python train.py --tokenizer="word" --encoder_kernel_size=3 --encoder_stem="single" --decoder_width=192 --decoder_norm_position="pre" --decoder_head_dim=48 --decoder_qk_norm=true --decoder_positions="learned" --optimizer="soap" --shampoo_beta=0.95 --eps=1e-08 --adamw_lr_other_params=0.0019 --warmup_steps=480 --weight_decay=0.0
Rows from block 15 of the image encoder of a small image captioner, named by matrix and row number. Each number is 128 + 24 x the weight over its row's rms, rounded and kept within 0 to 255. All counts start at 0. Numbers have three digits each.
After each channel's rows are labels from the 100 images, of 14976, where the channel reaches its highest value: "strongest on" is what is common among them. Only what is clearly more common there than usual is listed. The data: rendered scenes of toy objects such as cars, trees, mugs and chairs.
# r30: branch 2 reduce pointwise conv (encoder.blocks.15.r3.0.weight, 72x288x1x1), inputs 216-287

r30.42:135100119135127143136122105129112141102142129133144153118109141129135114108105138123105131132114117114117125096162130127124146127133132089107136125126095135103100135097107128086124110105126098095180096153123146080123
strongest on: airplane; car; hammer

r30.53:112124106159175103134129157103126140138124121115121129112126106162179159137172159130146115129131184080122107136085098120091111108108110133114113131145125141120099082117115096141103089141077108129086126133147113093136
strongest on: count: three; car; hammer; airplane

r30.43:120107125127114147099120128131128119060141105107117106131115109145117126139128123137102117129097106090107115126113107107130101117116103065147103140101114145128118131047146113123145137130105148111157102126156110080142
strongest on: hammer; car; airplane

r30.41:124141137139098124111147129115117141127127124122098126122120164134120134137111143157101119144100137143134147093112118112118141091114113128118100167121155175160116104125106125120104116091133172116126134112131132110149
strongest on: count: three; boat

r30.56:098121118099104109098109102073116109129096124100102152125103113108110091116090112127106083066092107118104073146156114120120106105153121142091120103124063101111123099134137121115105124116141115084102140156120126130090
strongest on: count: one

r30.4:139133157136144120128156113061128121130124125130100107137080142107120080139097102139133075069146126147130053096120126136108143125134151133070131105126086115102119089153106134108147102110111090120166127130129124117113
strongest on: dog; largest object: dog

r30.60:106123136141094104130107138133123137097181117138097117153112119110114122136133125126153103128117092121107111101112121134111126147095138126134139132132152147127128107112128105124112129108120115124135125140114111085136
strongest on: umbrella; bottle; flower; largest object: bottle

r30.24:149103130143156110095135158123145150131119140151115114129136141125131114194126126162117133115152162158153124176160114104147078128148133172139119102090126126128155112149132116099129150155165113129092150140116127154132
strongest on: count: one; airplane; car; largest object: airplane

r30.61:140123114143105137138108126184131123111148117124150156126185112131176182114141152096142170174123126115123153157096102137141099132113105134141108122104146118142157140121144120152137142138098150126122181105120122145124
strongest on: count: one

r30.32:097120085121107122128089101132085106087120099078130092086115065105134133108144092122133132141123090134095132142122130170128134108134129128128124119131107117065111125160137133108120108100148078119105126136118149127105
strongest on: car; largest object: car

r30.44:109095130096129144105106107062124095117097113112103100115072123132089097125075095116094079053094099128088064138161120179132118133128128133113135125114096120111110122124160113113116142131145080116114136152123142125119
strongest on: count: one

r30.7:157133127135131166156150145096134124178108161111119120140103146184119112123099140124160107119147129154144145167143150115094115154133145159120124105140126116122116100117137133119120126124101131131123122112122112121089
strongest on: airplane; hammer; largest object: airplane

r30.71:150105137118107131078113111163128075128119112132133119121152130085141144102163116116086144169129130122122160122124129121161123153141111149152153132159149136125166136123120134154165130157159160134108152134126109154174
strongest on: count: one

r30.9:109143127109119144117100116077102129143109134115115105118102139149071112112072123122099078081116099133123079111122154151159158151141154124132131155123107133116112119114130135139113140137117132098123148120142124133141
strongest on: bottle; largest object: bottle

r30.33:122145152115143121108121125120143128132115128112115154120096148139100097153072096147136097113116109155122097086093109118085134118086108135121111121138128147147078120142108114114097084091087111147130112087119127128098
strongest on: count: three; umbrella; flower

r30.50:155104119091132110139135118109133117116092120131111134170093134113116140115110106107149108094139119135171120140120096093116134088140104107140106151107128124144131133113108115122114079137145128136153082148124159143109
strongest on: count: three; table; umbrella

r30.35:089104092103106123102092070090108106097087122107089112102088105132092098104101112088111082079116114118107087123107109110092135112113134096110127125122101114101100089120119112116122108100113132094101122124123111092131
strongest on: count: three; flower; bottle

r30.46:126111135142132121160135108113126146112141144152160144125113112164122151116163126113149139129143069140126150156156134119100153129165144145090145132138102131118154125128122140123140102106168133093091132160156138136129
strongest on: car; largest object: car; airplane

r30.10:140141122125130120153138133182114120138131151130158109147168135144170168130130168133146179177156158139114175134119133091082111127100108109137133130111142154135124146110108099124103126123125138139144119119109116125148
strongest on: count: one

r30.2:094136093126074114116096093112088103106101085099119115072109089134104132130105120107110135147098109110088114105105146161123142144121135182134113144144127121136118140132118131125122149159102127137078160119154172160135
strongest on: bottle; umbrella; flower; largest object: bottle

r30.8:180186150141139186160155149132161196143169133204145163160125166207134126100148140141164117121162105160151111163112093093134120091122129133130104119100118114144125112109097125100153127090112122114175134109136099100136
strongest on: hammer; airplane

r30.14:095143102119108141113117119107123122146125156118111116144115155148098112092096101127124128134120086125110121112114136166121120108144132134131131125155111111112136105151150140145134132106104151110152131104148123088153
strongest on: count: three; umbrella; flower

r30.11:091110119110124119116116098085117114113107120101112114100084109095087096105099111138107071080119111116112069102105127123140162113103127138099117151116118150141086089161115131116109127120108134116165134093133142127143
strongest on: ladder; count: three; blotchy object; largest object: ladder

r30.68:143113151120143132144137111124140142116149114133136132133119118113123122120153136132120124116138156136136116113089130104099114144090126128141093157125133136132123116094107124158143118156090130134129122098174113113137
strongest on: count: three; flower; umbrella

r30.51:128128121127123101113155146113143148104117141132102155126152101108120142129155136090116135111132121088136110125127101146135121145118118101114092101119126089136142127111129135142146107130120111118134097131101134111105
strongest on: umbrella

r30.5:115098085139103120122095110132105074090107133101097119091113087119125107128123116082113108097106120098116105099113102097106133111107152129134151139126126128114136118112095113111127129113104127138070119102088097116117
strongest on: count: three; umbrella; flower